python train.py --encoder_arch="convnext_v2" --encoder_isotropic=true --decoder_qk_norm=true
Rows from block 4 of the image encoder of a small image captioner, named by matrix and row number. Rows with one number belong to one neuron. Each number is 50 + 15 x the weight over its row's rms, rounded and kept within 0 to 99. All counts start at 0.
After each neuron's rows are labels from the 100 images, of 14976, where the neuron reaches its largest size: "patch colour" is the nearest of a few named colours to the mean colour under the peak. Only what is clearly more common there than usual is listed. The data: pictures of board games with random positions, seen at a slant.
# gate: MLP gate (encoder.blocks.4.mlp.gate.weight, 480x160), inputs 0-79
# fc1: MLP up (encoder.blocks.4.mlp.fc1.weight, 480x160), inputs 0-79
# fc2: MLP down (encoder.blocks.4.mlp.fc2.weight, 160x480, transposed), outputs 0-79

gate.236:30 48 60 29 36 23 33 66 43 48 34 40 74 63 61 67 40 49 44 28 18 35 65 73 42 48 25 43 22 40 63 54 83 39 43 40 85 22 54 49 73 54 56 41 29 18 46 49 51 42 27 55 40 72 53 54 72 51 49 61 58 64 51 24 62 52 73 37 67 68 70 57 45 56 42 40 67 46 46 50
fc1.236:65 44 41 69 47 59 85 39 42 55 76 60 12 33 53 48 60 28 66 70 39 35 40 55 79 52 87 36 53 75 64 43 36 52 46 66 36 72 25 46 41 30 69 45 70 67 59 72 58 21 69 53 71 47 42 47 38 50 59 10 35 30 39 56 43 54 66 64 63 23 52 34 58 51 63 45 34 72 45 51
fc2.236:44 69 25 37 30 41 55 31 67 27 33 31 38 57 36 72 28 30 76 50 58 63 52 30 54 43 51 13 41 19 57 64 67 26 35 56 48 64 47 45 47 31 54 67 49 43 62 38 48 38 33 66 25 56 36 60 67 49 66 45 30 35 42 36 60 39 45 65 38 60 78 46 78 47 37 65 62 33 62 55
patch colour: black

gate.471:82 59 41 46 49 46 66 60 32 39 61 40 38 47 25 09 48 39 41 25 49 53 39 49 64 59 54 34 44 60 47 32 41 44 43 38 49 62 33 62 44 37 88 53 67 28 41 66 42 37 58 49 44 53 32 67 23 36 73 76 65 48 62 43 35 50 74 27 89 54 50 41 57 51 57 69 45 54 76 72
fc1.471:44 36 46 69 29 19 61 50 36 30 59 47 29 62 45 88 65 50 51 77 75 35 32 58 28 40 59 57 60 56 58 45 50 50 55 61 52 26 54 39 66 48 41 73 44 61 52 33 48 68 58 59 67 43 58 37 72 48 43 49 23 52 73 47 67 44 12 57 16 49 46 34 38 44 57 25 67 58 38 52
fc2.471:83 60 43 38 46 47 49 49 87 28 56 32 76 58 76 81 47 44 51 51 40 58 41 46 36 51 57 71 68 68 62 41 65 39 37 47 61 49 44 55 64 62 46 65 42 59 35 31 43 46 68 68 44 33 31 65 40 21 55 41 70 41 81 35 44 47 34 61 69 80 36 59 24 81 91 60 36 47 35 51
patch colour: purple

gate.451:39 36 54 69 68 63 59 35 82 54 42 34 62 53 25 54 40 46 49 71 77 30 52 46 35 56 45 52 43 68 17 50 68 35 57 31 35 53 82 64 51 62 59 24 54 44 38 54 73 35 77 46 35 33 51 49 58 49 61 47 59 33 27 81 66 32 58 44 57 21 49 42 45 72 40 74 29 42 45 60
fc1.451:33 39 43 70 55 70 55 53 77 64 42 33 60 55 42 64 35 55 39 55 88 29 56 72 46 58 47 55 51 73 24 48 44 28 66 60 38 53 78 58 50 78 50 27 64 38 38 46 78 35 70 43 33 54 45 49 59 57 55 40 58 45 16 81 71 36 50 55 47 28 33 56 42 65 38 84 33 35 58 51
fc2.451:37 26 59 57 41 24 78 40 52 36 43 57 48 20 59 59 64 60 54 61 31 49 23 61 51 63 57 62 50 30 62 34 40 29 62 48 09 74 62 48 75 58 49 54 56 67 64 18 46 43 38 33 69 41 75 53 15 27 58 53 56 44 42 45 49 86 57 69 60 41 23 53 34 63 41 31 64 67 33 41
patch colour: brown

gate.392:27 53 44 59 41 36 58 61 27 38 58 49 26 47 70 63 31 34 49 56 41 40 28 26 87 59 48 32 55 50 27 59 45 68 66 19 31 59 46 42 64 63 46 66 62 62 55 59 45 51 60 67 42 51 48 52 63 58 57 66 35 76 43 55 39 34 37 26 40 48 38 27 62 60 32 42 44 68 45 51
fc1.392:63 64 46 19 46 39 48 32 51 43 40 44 69 46 40 47 57 68 64 46 46 47 76 85 22 69 52 67 50 43 73 25 43 39 77 81 56 42 52 44 38 42 73 45 46 53 53 42 42 54 62 40 62 34 57 34 53 45 59 56 66 50 81 54 72 52 74 59 26 36 47 64 38 65 43 67 25 59 58 49
fc2.392:72 51 41 56 46 72 55 62 62 57 15 53 35 52 31 20 57 57 46 41 44 50 28 61 47 57 47 43 59 26 47 52 26 41 33 72 72 49 53 58 48 47 41 26 42 47 62 33 59 44 15 58 46 59 53 11 24 49 57 21 42 66 25 55 27 63 54 50 19 42 03 73 68 37 37 56 52 32 52 57
patch colour: blue

gate.361:68 58 61 17 44 28 42 63 61 31 49 57 59 58 55 54 56 44 47 61 23 56 54 36 48 15 49 45 35 59 46 70 59 62 44 60 36 65 40 36 49 50 65 61 55 60 34 36 57 35 68 59 55 33 59 38 63 26 46 43 45 58 44 77 38 47 59 65 38 98 19 59 71 76 24 36 39 30 62 77
fc1.361:55 54 42 78 51 74 70 32 40 68 45 35 24 33 54 39 35 32 72 32 65 51 60 60 66 66 55 44 65 55 52 23 49 30 42 39 61 37 57 61 46 54 39 51 58 46 97 66 52 69 42 44 47 55 35 75 45 73 59 54 63 54 62 24 59 47 39 37 78 12 84 49 55 49 57 67 44 66 55 29
fc2.361:56 62 29 37 54 81 38 42 62 67 18 46 41 28 50 83 66 76 58 44 61 22 48 66 56 80 68 46 51 48 58 44 71 20 45 56 34 38 55 60 46 47 34 41 50 36 31 48 33 77 75 43 46 38 39 53 58 64 56 67 27 40 55 50 48 45 77 54 59 42 99 51 49 44 70 62 56 36 53 77
patch colour: brown

gate.91:59 26 67 73 45 49 36 34 81 40 50 51 05 45 23 72 37 61 57 66 52 59 28 32 33 39 49 35 38 48 25 46 46 51 37 62 31 83 88 58 66 69 30 46 50 67 49 46 55 62 55 45 61 37 62 58 54 23 62 43 70 69 61 08 68 41 54 59 58 15 64 43 34 50 56 49 87 64 44 59
fc1.91:53 58 40 45 48 64 57 63 26 59 75 57 84 51 56 20 54 34 39 48 45 33 69 51 44 64 70 56 71 56 63 61 57 57 51 56 53 22 18 55 54 50 64 69 66 54 58 56 26 45 53 48 54 55 35 33 45 90 40 34 41 46 26 62 29 43 53 62 26 56 47 76 50 53 59 45 55 48 50 29
fc2.91:79 53 56 56 36 48 66 49 27 51 39 32 38 31 51 44 23 47 59 37 45 63 59 43 60 44 33 73 24 58 49 59 46 56 57 46 71 74 59 47 60 55 65 67 37 29 45 55 55 84 02 81 82 50 58 52 44 80 76 60 35 59 39 52 46 71 40 75 62 53 29 59 53 38 76 62 63 39 62 41
patch colour: brown

gate.87:46 57 52 26 51 80 62 58 69 48 50 81 54 54 59 30 41 37 21 34 49 41 44 59 36 47 55 61 59 45 46 38 38 45 55 39 34 50 40 64 29 72 56 49 47 25 43 45 19 57 15 46 53 57 65 37 56 63 22 74 61 58 09 28 68 65 40 30 53 47 72 56 85 40 42 53 39 12 45 46
fc1.87:54 50 60 62 48 25 39 19 33 52 66 37 50 37 41 75 51 55 53 56 43 66 43 41 55 40 45 55 48 63 37 55 65 43 63 53 45 67 68 25 82 36 62 44 53 88 54 40 52 56 67 28 42 59 28 68 36 47 48 20 44 44 67 43 21 49 68 63 51 49 27 28 20 60 63 36 54 82 60 52
fc2.87:64 55 67 63 49 52 52 66 59 64 67 53 32 82 57 26 68 59 39 51 38 43 47 57 61 49 54 71 56 62 62 77 70 61 22 43 51 18 51 60 33 78 56 50 53 53 58 70 56 54 74 39 83 45 72 36 45 56 46 62 99 56 52 38 39 51 16 53 41 76 25 46 50 56 36 58 70 51 64 43
patch colour: pink

gate.426:75 57 50 28 64 52 64 55 51 67 81 32 43 61 82 54 48 28 74 46 56 69 64 36 76 50 40 40 30 54 52 79 54 41 41 52 48 23 30 35 73 09 38 48 50 79 65 83 36 74 57 49 49 71 44 39 56 31 48 41 37 33 41 58 61 65 78 50 50 48 44 42 76 55 66 36 55 51 58 29
fc1.426:36 42 52 53 38 43 49 51 39 50 57 80 63 60 57 81 57 68 34 42 53 41 54 64 01 51 57 51 69 41 60 36 44 62 64 65 30 61 55 83 31 79 54 57 58 46 63 23 73 39 41 55 57 39 49 43 42 39 21 55 34 37 48 38 54 31 57 60 56 34 58 40 48 54 49 48 38 39 71 57
fc2.426:37 34 59 24 42 19 42 28 39 77 61 31 68 47 50 52 70 66 45 61 42 59 70 43 21 38 45 67 72 50 79 49 60 47 60 46 55 30 47 56 45 52 65 69 20 45 42 63 49 53 58 47 25 79 42 25 54 45 74 64 84 60 61 68 23 44 26 66 33 64 33 65 69 48 37 84 23 48 34 79
patch colour: green

gate.92:63 50 45 65 27 79 38 56 67 38 43 63 27 46 30 64 32 51 52 88 77 37 33 39 44 18 66 49 60 57 41 42 45 40 34 57 64 45 32 47 21 52 70 55 40 45 54 30 85 54 57 61 27 49 40 52 70 67 30 60 72 47 22 75 74 49 64 27 39 33 35 65 58 47 35 75 29 75 13 53
fc1.92:52 51 36 62 57 39 41 39 38 45 74 59 46 33 47 57 71 25 65 44 37 44 71 78 79 58 56 63 61 57 44 42 19 39 60 41 37 62 42 58 40 58 46 53 40 39 42 30 35 34 57 55 52 93 36 59 46 75 39 84 58 43 56 49 23 34 32 49 46 57 63 55 41 26 65 17 56 73 68 36
fc2.92:60 47 67 60 67 50 45 53 36 24 69 52 58 46 55 82 36 63 44 49 80 54 51 35 55 43 38 33 35 71 49 53 29 68 65 42 53 65 72 65 48 72 59 49 34 63 38 67 22 43 89 49 47 53 26 50 44 40 91 62 41 55 43 53 43 44 61 51 52 53 55 59 49 37 42 36 56 54 49 51
patch colour: grey

gate.13:49 55 59 50 53 71 68 64 35 61 64 68 61 34 37 46 64 41 36 42 57 80 67 41 44 46 73 45 36 39 32 72 48 50 58 25 48 68 53 30 96 38 65 35 66 30 55 38 71 54 54 38 38 42 35 45 54 31 52 23 40 37 56 43 52 43 51 43 28 67 41 63 65 42 51 38 41 66 51 46
fc1.13:28 55 50 51 56 30 37 38 46 45 40 32 37 41 47 61 30 63 71 47 28 26 36 66 52 65 38 67 54 66 56 40 47 65 39 68 39 41 78 55 12 67 37 61 44 76 44 58 26 48 61 55 53 60 59 60 41 65 63 67 54 55 55 52 54 43 69 57 68 34 57 47 30 43 43 53 60 25 70 61
fc2.13:48 27 54 43 73 42 85 36 32 56 65 54 54 25 50 66 28 51 66 39 61 45 82 31 60 47 45 58 57 62 74 99 60 49 43 39 30 48 43 38 67 56 13 42 54 68 48 55 44 47 59 43 50 52 71 72 67 70 79 67 49 48 61 31 38 66 38 45 62 35 51 38 34 35 49 51 33 58 61 58
patch colour: green; blue

gate.441:43 82 32 45 59 52 28 50 37 49 34 41 55 59 72 22 38 57 37 44 39 30 70 34 72 56 67 44 42 49 53 59 57 61 33 56 42 52 34 80 47 50 23 41 54 50 82 38 37 61 47 66 55 50 59 25 22 66 52 65 45 78 53 62 59 52 60 22 37 33 66 56 55 32 58 73 36 63 42 48
fc1.441:34 70 35 48 44 58 44 41 72 45 27 45 56 35 33 32 55 62 39 48 29 49 59 54 42 52 55 41 24 41 50 40 55 31 24 53 54 42 24 55 55 52 28 60 43 43 84 57 33 41 37 72 46 57 55 48 07 54 51 70 81 62 65 49 61 62 52 47 51 49 64 74 45 50 59 52 45 51 39 41
fc2.441:23 53 55 39 56 47 45 82 31 56 21 17 73 65 36 47 27 26 40 75 84 56 58 41 47 47 50 45 39 35 41 41 20 69 41 31 51 20 31 46 66 27 72 53 32 39 54 48 44 65 63 62 34 38 34 76 63 66 46 60 37 44 55 68 55 30 48 28 38 60 69 52 93 26 28 45 66 49 66 32
patch colour: grey

gate.414:74 37 51 56 58 71 61 20 37 39 50 61 33 75 53 39 47 40 72 42 38 22 53 55 52 54 58 62 28 60 50 60 49 55 59 77 60 62 63 92 38 53 46 22 33 79 42 46 40 34 67 59 57 49 62 28 50 45 54 27 35 21 48 28 48 22 23 39 32 33 48 69 57 38 43 51 31 80 66 36
fc1.414:28 61 36 63 34 51 47 81 66 39 52 50 85 57 55 59 46 60 35 42 53 55 69 53 37 44 45 36 70 19 43 35 25 69 52 45 25 25 66 35 41 52 41 70 47 47 55 30 99 70 59 63 48 56 54 46 48 53 43 77 48 36 34 51 44 78 55 43 60 65 43 46 32 57 26 50 50 49 58 63
fc2.414:39 30 48 55 47 60 71 34 64 33 57 55 46 60 54 51 15 59 76 44 49 55 45 57 44 67 36 42 39 47 62 56 41 35 38 75 72 31 45 65 14 57 40 53 61 54 37 32 42 39 76 47 26 19 39 40 68 52 34 70 48 64 44 50 43 76 82 50 64 65 49 39 79 56 19 69 51 37 59 63
patch colour: grey

gate.73:57 42 41 43 40 53 36 60 35 31 28 63 52 29 64 29 68 62 67 47 29 68 15 61 92 44 25 48 58 60 42 18 66 67 61 46 19 63 76 51 26 89 50 35 69 51 53 58 83 42 56 31 47 77 28 41 24 42 62 39 63 61 28 46 45 62 53 60 35 29 51 75 49 36 37 46 57 54 46 68
fc1.73:30 21 46 48 40 60 28 65 29 28 39 42 58 43 66 33 79 66 49 51 41 74 23 60 69 37 39 57 42 65 45 17 60 71 43 45 35 61 71 61 37 57 42 28 67 50 44 53 70 35 52 46 67 54 24 35 28 39 54 43 49 80 33 37 55 47 75 33 38 18 59 70 58 58 38 33 46 35 48 61
fc2.73:51 83 29 08 67 46 64 67 44 67 75 63 55 48 46 65 33 60 48 66 49 52 31 39 67 50 22 70 77 39 52 42 75 34 34 46 41 58 35 58 66 68 64 50 36 10 63 62 75 40 33 26 79 42 80 56 31 71 71 58 53 48 52 65 43 47 66 40 47 40 73 41 56 48 42 25 54 62 55 50
patch colour: brown

gate.440:32 65 54 65 32 55 44 60 41 72 41 73 60 21 53 82 74 20 73 73 40 82 50 47 70 30 48 49 22 62 68 43 71 47 58 23 44 59 52 51 11 60 41 46 55 33 49 67 29 60 52 68 53 68 40 37 37 39 50 65 58 48 54 60 21 56 24 53 52 58 52 49 70 63 39 62 38 56 43 45
fc1.440:78 27 28 27 46 40 63 40 71 23 46 34 48 60 29 43 35 68 42 30 51 21 55 46 34 77 54 50 88 43 27 58 42 57 30 55 55 40 52 52 67 36 54 52 41 67 56 38 70 49 47 59 45 43 66 61 65 47 41 46 34 49 44 23 86 44 70 57 40 40 40 51 38 41 70 38 61 49 39 52
fc2.440:54 53 24 68 54 18 46 67 41 33 39 52 43 64 88 41 71 42 58 41 68 38 36 63 24 40 53 50 40 49 54 42 40 54 57 35 33 60 13 58 60 26 41 39 64 61 39 47 49 40 49 33 54 44 24 79 37 67 44 56 68 59 55 73 48 77 73 57 34 73 33 45 20 55 28 62 80 37 67 53
patch colour: pink

gate.68:69 59 65 53 59 55 63 37 27 65 16 56 40 52 57 65 48 57 76 41 76 35 44 50 33 39 59 54 50 71 61 53 49 76 66 84 39 48 41 41 48 32 78 72 54 47 59 52 81 45 60 29 29 54 52 48 59 76 74 69 64 42 50 51 55 40 55 30 52 25 49 44 52 44 46 41 55 49 36 32
fc1.68:42 39 37 44 12 34 31 56 63 27 54 74 35 48 40 29 52 75 20 62 02 40 27 60 57 68 54 49 46 48 25 47 41 32 35 40 40 24 46 65 56 64 54 27 59 52 43 37 58 55 46 41 69 75 50 69 38 28 51 39 36 61 58 36 33 69 50 57 40 65 39 48 31 87 58 44 57 52 59 58
fc2.68:58 33 75 60 40 76 53 52 34 38 42 49 58 46 44 72 27 32 33 23 60 35 44 31 58 58 54 90 64 56 64 55 54 46 18 38 94 50 57 66 50 68 51 63 33 69 57 60 59 42 36 74 43 69 47 44 34 35 38 53 67 57 53 65 44 38 49 42 39 54 56 47 54 40 81 32 13 56 45 51
patch colour: brown

gate.366:53 73 78 47 63 64 61 52 65 62 40 45 57 67 78 57 43 57 64 59 52 41 42 15 20 53 41 47 36 27 65 40 45 73 57 62 74 42 56 44 64 15 52 42 39 56 36 78 77 64 48 30 45 43 37 37 59 03 73 32 43 84 47 59 89 49 41 43 46 58 47 26 27 54 59 47 54 41 60 62
fc1.366:24 44 46 60 21 32 41 72 46 59 41 60 63 56 67 51 42 59 85 45 52 62 54 52 67 49 55 58 73 42 50 16 41 65 47 76 42 26 75 46 52 70 48 59 61 49 39 61 85 67 55 22 67 44 75 53 53 52 64 41 53 45 50 43 73 59 52 33 38 64 74 55 54 58 47 23 25 32 35 38
fc2.366:31 42 16 55 58 63 59 55 33 79 30 34 71 51 55 47 34 64 52 36 54 41 65 58 40 53 56 96 24 63 39 17 67 88 53 49 77 63 39 50 28 42 52 35 59 41 44 30 52 75 73 66 73 73 44 65 65 36 45 60 39 66 44 42 48 72 45 57 56 45 39 55 59 60 59 19 70 37 46 39
patch colour: black

gate.330:22 49 62 29 73 67 53 71 59 50 42 57 56 69 25 41 54 42 59 37 32 37 70 37 49 47 72 54 58 17 57 30 56 64 66 36 64 34 29 23 55 56 65 39 44 67 41 56 63 67 53 14 49 44 54 48 65 07 64 55 64 52 39 67 35 58 61 34 49 32 51 56 57 47 21 47 65 67 40 41
fc1.330:35 49 52 30 70 61 56 75 70 48 62 36 81 64 36 37 19 46 53 56 61 64 75 50 63 65 62 34 65 60 65 49 50 61 51 45 42 52 55 24 49 40 50 42 41 66 55 59 45 67 63 39 29 69 46 40 69 24 71 35 63 45 49 63 37 46 47 45 70 48 52 59 59 61 45 51 84 42 56 57
fc2.330:77 55 27 55 36 53 64 52 44 60 55 23 51 44 52 37 55 55 53 51 71 40 39 67 41 47 40 74 51 74 28 52 53 41 59 44 69 51 62 42 44 45 42 83 70 34 62 37 35 36 43 62 49 45 69 52 74 57 40 35 70 41 36 43 49 01 59 55 58 25 47 32 86 36 38 35 59 67 40 37
patch colour: green

gate.448:55 59 33 45 64 34 21 37 54 45 55 63 85 53 67 52 71 66 48 41 46 61 68 62 38 33 56 57 44 76 33 57 45 92 42 49 78 44 41 20 63 21 47 70 35 58 57 45 62 61 30 70 47 41 42 47 88 26 58 53 60 50 45 72 21 51 66 45 39 45 35 73 56 58 51 56 48 58 41 26
fc1.448:48 68 51 31 34 53 70 70 47 51 59 50 32 38 62 66 38 44 56 63 36 35 36 14 61 69 48 28 53 46 80 64 56 34 53 71 09 62 77 63 33 75 74 77 35 39 45 68 31 50 67 55 53 29 57 50 28 65 47 27 38 34 68 43 47 69 65 57 52 63 66 58 37 50 66 63 58 25 73 57
fc2.448:24 22 35 62 49 63 12 53 56 46 36 29 43 30 46 41 41 39 46 47 51 51 27 53 97 65 63 25 74 50 60 37 49 61 39 16 38 59 62 53 74 55 36 75 40 47 37 51 47 30 69 49 50 37 45 29 51 52 68 49 37 58 40 56 43 70 66 54 69 62 49 38 35 84 58 58 70 46 32 61
patch colour: green

gate.300:68 66 63 40 67 48 16 98 61 66 44 66 69 42 53 67 27 58 39 34 74 49 59 57 32 65 60 47 23 62 72 50 80 59 61 58 62 66 71 56 57 40 29 43 41 25 52 37 51 62 46 29 52 57 22 77 59 41 40 45 65 35 50 53 20 59 70 56 45 49 51 45 43 46 80 53 56 63 57 43
fc1.300:43 38 35 48 55 48 72 01 35 39 51 35 36 54 53 53 64 48 57 67 33 26 52 32 75 45 33 44 76 25 32 59 15 36 50 47 41 29 23 47 48 54 79 61 54 79 42 62 57 56 55 56 35 59 83 45 55 62 52 58 45 52 50 45 97 33 34 59 53 44 47 60 56 56 24 54 57 54 34 52
fc2.300:33 54 36 72 36 43 34 28 62 31 47 81 70 24 56 43 45 60 61 30 68 58 69 61 45 66 44 50 43 61 50 91 29 36 41 55 38 43 59 37 43 64 77 51 46 53 74 54 41 60 67 29 52 22 46 41 18 28 34 48 60 35 56 54 77 54 57 67 44 31 51 63 40 49 49 53 61 55 64 30
patch colour: brown

gate.479:56 28 33 68 45 34 63 41 57 71 38 34 62 33 53 33 38 30 50 72 37 39 76 52 61 23 59 62 51 40 41 26 64 73 35 54 69 39 88 47 36 35 36 35 38 42 66 35 35 45 72 51 32 73 40 31 57 26 56 31 49 33 60 71 34 73 49 22 51 56 55 56 35 46 30 47 57 56 35 38
fc1.479:53 26 35 55 48 30 58 56 51 68 36 49 57 44 47 30 38 29 55 78 29 30 82 63 60 37 52 62 51 45 39 25 64 77 40 65 72 39 83 44 36 37 49 31 41 42 64 31 38 54 66 47 27 74 36 19 55 26 63 23 56 24 66 69 39 61 55 27 47 53 45 47 32 50 38 57 59 60 37 34
fc2.479:45 42 45 52 61 75 20 45 37 45 48 55 58 61 13 70 70 51 54 55 40 29 41 45 59 50 53 50 53 46 44 36 33 28 20 86 86 75 61 60 58 58 43 49 55 58 45 51 27 45 36 41 68 42 41 59 42 54 44 55 31 46 50 41 35 45 30 55 51 54 51 74 58 54 53 76 31 16 51 51
patch colour: blue

gate.415:53 44 60 78 58 49 48 59 78 55 39 29 16 23 51 54 48 61 37 21 74 26 47 39 50 58 62 50 67 67 60 65 57 61 65 54 52 51 45 60 65 78 22 86 62 41 34 50 43 58 33 22 47 42 62 27 50 44 55 50 57 39 54 41 62 29 53 40 52 30 33 48 59 49 42 55 46 37 66 51
fc1.415:65 58 69 44 35 53 51 47 49 52 42 48 54 20 58 64 45 34 44 58 76 52 29 46 63 49 46 42 67 71 37 81 56 29 65 53 34 76 52 45 51 72 46 64 58 35 52 28 90 59 15 66 48 31 63 65 25 53 39 54 52 29 59 49 45 32 46 16 34 33 47 42 67 59 38 44 52 66 54 53
fc2.415:49 80 35 58 47 48 69 37 81 70 31 50 67 69 66 47 72 50 42 45 44 55 37 19 64 66 62 51 29 58 39 45 55 50 81 47 55 55 59 36 55 52 25 46 59 79 21 43 34 53 59 12 39 65 36 72 72 43 74 64 41 55 56 62 66 68 69 55 54 44 61 44 40 69 36 61 46 39 44 52
patch colour: brown